A small masked spectrogram model, trained from scratch.
Training: soap at rate 0.0021, 37300 steps.
Rows from block 4 of the encoder, named by matrix and row number. Rows with one number belong to one attention dimension. Each number is 50 + 15 x the weight over its row's rms, rounded and kept within 0 to 99. All counts start at 0.
# v: attention query, key and value (stacked) (encoder.blocks.4.attn.qkv.weight, 960x320, the v third), inputs 107-213
# proj: attention output (encoder.blocks.4.attn.proj.weight, 320x320, transposed), outputs 107-213
v.248:54 47 54 49 61 54 35 05 60 50 67 47 66 64 54 31 44 50 66 92 50 35 14 44 52 55 44 47 66 58 59 46 57 41 56 51 50 43 49 48 41 51 49 79 38 80 30 51 78 73 50 48 36 43 28 50 52 50 83 41 47 52 77 41 49 00 59 68 47 48 31 50 45 50 66 51 51 50 49 51 55 50 53 34 52 52 35 51 37 42 34 42 50 59 35 88 27 41 32 61 67 51 34 26 25 20 51
proj.248:50 60 50 42 38 41 36 60 39 50 48 61 50 36 31 45 27 45 45 32 50 64 49 50 65 41 53 30 83 49 26 36 49 55 45 26 80 47 49 50 71 59 50 17 50 40 48 55 17 56 33 54 50 37 82 50 50 43 53 50 61 47 50 49 50 69 54 49 50 50 99 50 51 54 17 50 73 49 50 44 26 66 57 56 48 53 64 57 40 42 48 33 24 50 50 09 57 53 58 00 84 49 50 50 39 49 45
v.249:33 53 52 50 49 99 65 61 54 73 37 59 77 51 51 36 48 41 37 51 50 54 53 57 44 52 58 50 52 61 27 66 37 43 50 36 50 56 41 50 51 56 56 50 49 30 51 51 56 50 51 05 69 50 44 50 42 51 52 66 29 47 28 49 20 51 70 08 50 40 42 43 65 63 55 52 40 24 56 53 31 56 00 35 58 54 52 56 61 43 00 62 44 37 51 50 48 51 51 51 34 65 55 49 68 00 49
proj.249:63 30 38 59 53 12 23 36 46 39 51 49 49 53 52 51 51 55 19 66 27 50 33 52 22 73 45 41 54 50 79 00 58 35 72 63 36 32 36 63 54 12 47 54 48 47 49 51 50 56 46 56 49 67 39 52 40 44 35 52 50 51 47 36 55 51 60 66 73 50 68 38 41 46 52 56 45 64 50 53 44 45 51 34 53 58 98 39 54 43 69 97 55 60 41 45 43 50 54 45 48 31 57 41 47 63 59
v.250:52 40 74 50 18 60 52 33 67 20 48 50 45 48 48 43 39 79 48 50 40 64 60 36 50 71 46 74 50 54 44 55 50 42 74 90 90 54 49 28 32 50 50 47 34 14 46 59 51 49 52 46 84 57 51 51 53 50 48 55 39 50 50 51 22 41 43 55 49 75 46 54 73 56 59 51 47 58 42 45 55 85 50 58 45 54 50 45 50 68 36 49 46 84 00 48 32 50 45 50 51 12 56 38 41 25 51
proj.250:50 50 51 37 52 55 47 60 42 59 48 60 58 09 40 37 50 57 46 62 64 64 42 27 63 32 37 49 63 55 45 59 49 65 54 51 44 49 53 50 44 66 50 51 58 90 67 46 45 50 25 48 23 46 50 43 49 58 51 39 51 49 39 54 49 50 70 74 34 51 50 39 63 53 58 82 44 49 49 59 50 43 31 57 71 60 50 48 29 48 53 53 49 49 53 53 49 25 61 14 42 74 50 49 50 50 58
v.251:47 52 59 51 54 60 39 67 48 49 32 20 37 36 45 65 51 53 54 63 50 57 50 54 45 53 52 55 48 52 51 49 59 42 44 88 57 39 58 50 62 39 50 13 45 97 40 56 36 55 50 51 44 40 00 51 30 42 53 49 49 48 64 50 43 48 50 56 53 25 78 50 63 49 88 44 59 47 55 49 50 51 62 50 53 45 53 47 33 41 47 50 49 55 56 69 50 34 39 52 55 55 21 50 68 48 44
proj.251:50 71 44 55 49 51 59 48 52 48 84 39 50 50 52 50 43 50 27 48 48 54 22 49 64 40 48 44 57 22 40 57 63 51 62 00 34 41 84 52 51 73 66 61 38 35 51 30 61 41 30 60 50 22 79 50 48 48 53 64 41 49 57 50 67 50 45 57 51 52 64 50 50 47 44 50 30 38 68 54 50 27 49 75 56 59 47 42 53 56 58 92 39 49 18 64 40 48 50 41 48 49 45 79 28 51 51
v.252:52 32 35 42 99 68 63 47 34 47 44 40 65 49 51 65 48 62 22 65 52 56 50 44 55 53 33 48 63 47 55 51 53 64 29 40 35 43 39 50 56 50 41 45 82 52 31 68 42 50 37 50 50 61 47 60 33 49 64 27 42 56 52 43 83 52 60 51 76 42 44 64 49 49 51 62 39 47 59 51 75 63 62 33 97 79 42 48 42 56 54 50 63 35 47 50 50 50 49 51 59 46 62 48 52 46 49
proj.252:20 64 51 50 27 90 49 21 53 54 54 49 40 57 55 54 38 51 50 45 50 50 49 60 55 75 72 50 55 19 45 51 50 50 46 73 48 66 54 43 13 48 76 69 10 58 43 41 25 92 52 53 47 20 73 52 50 49 25 66 53 52 38 54 51 50 40 26 48 49 48 26 50 57 24 34 48 50 54 67 00 58 50 50 50 50 58 44 53 47 48 42 26 50 60 46 43 51 49 54 51 64 27 50 29 39 50
v.253:61 68 52 50 23 44 42 42 65 50 49 44 47 50 65 39 03 65 50 74 38 24 74 50 78 56 47 22 49 37 30 58 29 38 47 84 32 52 61 39 46 52 60 49 50 40 66 50 46 54 41 36 00 50 34 53 50 49 53 47 50 47 50 54 60 63 49 50 74 29 50 52 52 55 81 50 40 36 43 43 50 40 74 50 33 50 57 54 42 52 61 65 42 50 90 51 70 46 77 27 80 30 45 51 48 51 58
proj.253:49 49 50 53 71 50 50 69 56 45 27 48 37 00 71 35 46 34 16 29 47 36 34 34 50 32 45 77 51 50 37 47 43 59 49 40 48 39 57 53 62 56 48 49 61 73 74 49 69 39 34 55 48 89 77 71 50 50 49 57 47 46 42 65 53 55 36 78 67 52 44 57 65 22 37 50 50 54 50 49 45 39 40 50 53 61 52 47 48 00 44 48 38 51 30 23 40 39 45 54 50 71 74 48 66 49 32
v.254:49 79 46 18 43 40 51 50 36 52 46 53 55 81 19 46 54 00 39 44 55 49 70 23 42 30 39 75 57 48 37 37 25 39 69 69 49 82 70 59 56 52 52 31 49 86 47 29 66 52 48 49 67 50 37 50 50 50 48 46 41 35 50 69 11 52 48 64 25 59 25 47 67 34 49 43 42 60 54 55 39 52 24 50 77 51 49 50 48 51 29 34 47 51 48 50 19 47 52 27 47 50 50 24 47 38 49
proj.254:73 76 60 58 51 54 63 80 51 56 53 47 72 40 54 48 45 44 60 44 50 51 29 97 50 69 65 26 69 73 60 18 59 15 41 23 54 53 38 46 59 25 30 70 42 20 31 49 38 40 38 63 45 50 53 14 55 08 90 51 62 52 09 36 45 50 49 48 38 63 66 51 50 52 46 44 53 37 56 50 83 50 43 44 50 53 51 51 49 51 51 50 56 43 77 50 69 61 48 52 54 50 64 62 42 75 50
v.255:28 41 51 38 01 45 58 52 47 57 87 56 39 62 51 43 48 50 42 52 61 50 43 50 50 51 37 50 58 66 42 51 62 50 99 15 48 42 47 53 52 46 50 71 77 53 47 62 49 45 55 49 64 52 50 25 42 46 73 49 49 32 47 47 59 43 50 47 62 50 52 50 50 28 73 33 51 36 43 47 48 53 46 50 50 50 49 18 50 44 50 12 53 73 59 53 55 50 33 51 46 45 50 72 42 56 52
proj.255:56 35 40 55 56 47 38 48 46 40 24 50 50 46 52 55 49 79 81 45 40 46 71 50 51 48 43 54 50 27 56 27 39 66 49 63 79 57 62 51 50 48 40 52 23 35 38 12 62 34 77 52 39 56 49 55 56 40 16 10 50 52 45 33 53 46 30 52 49 20 40 48 54 54 30 43 48 52 49 43 35 26 60 53 30 50 41 45 63 59 34 51 59 50 27 57 37 50 49 73 37 49 25 57 48 51 52
v.256:17 50 41 54 63 54 58 35 36 57 65 42 09 54 45 55 46 52 53 51 60 57 30 36 29 59 53 44 54 50 50 80 69 69 50 74 54 34 51 49 26 61 49 27 58 52 33 00 49 75 50 48 78 64 47 22 46 48 52 48 27 67 59 49 44 50 51 44 51 42 78 59 49 53 32 50 52 30 54 75 80 62 50 66 49 54 66 69 53 38 42 59 47 45 21 50 50 56 48 49 51 43 50 50 73 56 14
proj.256:50 59 52 35 69 64 44 73 56 50 41 49 36 49 60 41 56 17 50 50 46 50 53 41 50 41 57 56 82 51 48 41 56 49 50 53 44 49 50 35 56 62 64 42 57 59 61 69 57 53 60 45 56 49 53 39 51 51 51 46 45 48 50 56 47 25 49 51 35 40 36 45 50 49 63 54 55 41 52 46 50 54 49 57 54 63 49 51 52 67 14 50 07 54 86 70 50 51 54 51 84 65 50 50 35 59 51
v.257:47 49 34 68 48 26 56 56 78 47 50 50 51 53 48 44 42 50 55 27 47 62 89 35 61 51 50 36 50 58 36 70 19 29 62 31 38 84 50 45 77 40 69 62 67 39 50 56 48 52 48 50 70 48 61 50 44 41 47 52 45 55 65 50 84 50 55 60 77 49 20 37 87 60 56 49 21 45 55 56 64 72 55 66 55 21 50 64 51 50 38 92 13 40 50 56 53 53 31 39 53 26 49 63 25 53 13
proj.257:66 50 55 61 77 59 16 50 92 46 41 51 38 45 36 53 48 57 58 53 48 64 50 10 86 44 44 61 00 40 49 21 50 65 52 23 40 44 47 14 57 30 25 50 42 45 36 37 79 50 48 50 63 51 43 50 59 50 55 48 50 60 49 25 52 47 71 35 35 46 50 29 36 37 51 50 25 63 46 37 44 49 05 56 51 80 50 52 52 44 71 52 94 51 33 32 71 48 36 34 30 56 46 40 58 45 53
v.258:50 53 74 01 61 52 58 27 50 39 50 26 23 44 45 50 61 49 47 51 49 76 41 45 52 50 27 58 51 47 50 46 43 23 24 13 24 51 67 52 50 47 19 23 78 99 56 60 51 49 51 47 50 52 47 51 50 45 24 50 35 49 49 36 60 51 50 51 54 67 52 45 38 48 64 59 68 51 50 91 71 52 76 45 36 50 53 97 60 57 41 33 49 46 45 49 52 15 50 96 50 50 23 40 82 50 51
proj.258:48 34 41 27 67 43 62 33 52 27 46 77 41 52 48 47 48 85 35 48 54 66 57 50 49 49 44 61 11 54 71 61 57 55 48 56 50 15 14 53 71 81 54 13 50 55 52 51 52 58 53 51 41 51 65 43 68 39 46 81 52 56 71 45 69 45 51 58 48 32 50 51 83 50 40 50 67 32 64 50 69 60 61 08 48 34 69 63 44 48 38 49 76 49 47 49 51 51 54 60 50 51 25 52 51 56 47
v.259:55 20 67 83 46 51 50 50 31 58 55 50 71 46 57 45 16 71 55 41 34 54 15 52 51 39 52 52 50 59 11 93 50 74 72 91 39 49 49 34 52 53 64 44 47 49 31 43 62 53 50 58 84 56 65 77 51 54 49 56 54 48 52 55 49 43 49 62 49 50 42 49 86 50 68 40 50 72 40 43 49 73 47 40 68 48 65 14 32 50 39 44 16 65 50 51 47 50 56 49 54 53 50 48 45 49 26
proj.259:72 54 47 49 49 62 50 39 69 53 75 60 54 49 50 49 72 15 38 52 23 62 50 46 50 32 57 35 58 47 54 27 53 51 50 81 76 37 40 50 92 49 45 48 52 43 50 67 64 52 60 76 47 51 55 28 48 50 64 42 50 44 57 45 49 48 39 65 49 51 52 39 47 45 41 53 50 71 54 52 55 50 51 48 51 54 51 50 38 36 46 45 59 46 73 47 71 50 32 43 07 46 51 48 16 50 52
v.260:55 17 29 26 72 51 31 52 53 44 52 57 52 78 54 49 52 51 32 49 49 51 49 38 50 43 48 49 49 57 39 99 75 65 47 40 57 69 48 63 50 54 28 60 85 68 59 00 50 50 20 35 45 99 59 48 45 22 41 45 52 54 43 45 49 53 51 48 45 54 47 35 03 50 51 37 64 49 75 44 41 50 48 46 28 14 63 52 57 37 47 47 63 53 34 70 21 50 56 52 52 59 69 83 52 66 59
proj.260:44 64 59 49 50 50 57 49 22 49 50 47 52 48 51 49 56 47 47 43 36 23 00 56 65 43 65 43 63 50 60 72 50 38 54 50 55 53 50 63 42 52 93 54 59 48 49 49 45 60 32 28 42 47 50 46 49 46 48 49 51 30 71 45 37 47 48 69 33 30 52 63 50 50 16 51 30 15 11 46 57 50 92 35 48 38 41 93 50 41 50 50 56 47 53 71 31 40 38 50 75 49 00 50 38 84 50
v.261:39 29 60 42 50 50 53 50 50 00 32 44 32 49 47 51 38 26 54 57 52 35 73 50 58 53 51 52 16 53 66 00 48 57 50 50 50 50 50 41 99 52 52 37 31 48 44 83 56 50 81 57 47 21 51 63 56 32 59 50 51 45 48 56 21 50 51 50 50 46 50 50 54 26 43 53 33 51 75 49 51 05 53 49 50 50 45 47 50 48 46 47 65 71 32 49 50 74 44 49 58 50 42 50 83 50 31
proj.261:60 50 27 41 51 56 34 40 26 50 48 43 50 26 46 71 48 99 79 51 99 68 62 28 47 52 38 17 25 45 64 53 47 42 47 56 52 50 57 61 75 40 39 36 52 49 44 48 50 52 55 50 44 52 48 57 31 52 54 51 50 56 53 79 50 55 25 31 62 59 09 48 53 66 74 88 13 51 51 51 74 54 51 63 51 52 53 57 73 28 51 44 59 49 47 48 60 51 37 52 47 63 83 53 56 45 49
v.262:47 50 79 50 51 55 36 38 49 25 47 20 49 60 48 50 53 54 74 50 41 35 36 71 59 55 50 35 57 52 54 43 24 49 50 45 04 58 52 35 50 44 50 85 52 46 60 62 49 53 48 39 48 77 49 52 97 74 69 68 38 20 36 53 89 52 39 53 45 48 47 11 77 78 51 50 49 15 40 36 00 54 50 43 30 54 13 72 54 51 52 25 46 63 76 45 51 52 35 50 31 51 39 83 50 61 51
proj.262:63 40 50 64 47 50 65 73 51 49 51 60 57 91 41 31 25 50 46 46 43 49 47 51 17 39 65 27 28 54 37 69 57 51 50 48 80 98 21 48 58 51 51 85 49 49 19 46 51 51 43 46 40 49 50 48 31 58 41 64 52 51 48 50 50 61 48 45 67 51 52 60 31 32 51 38 59 50 46 67 52 48 44 49 49 49 51 21 84 17 54 80 44 50 77 55 45 33 73 24 52 61 81 51 60 25 66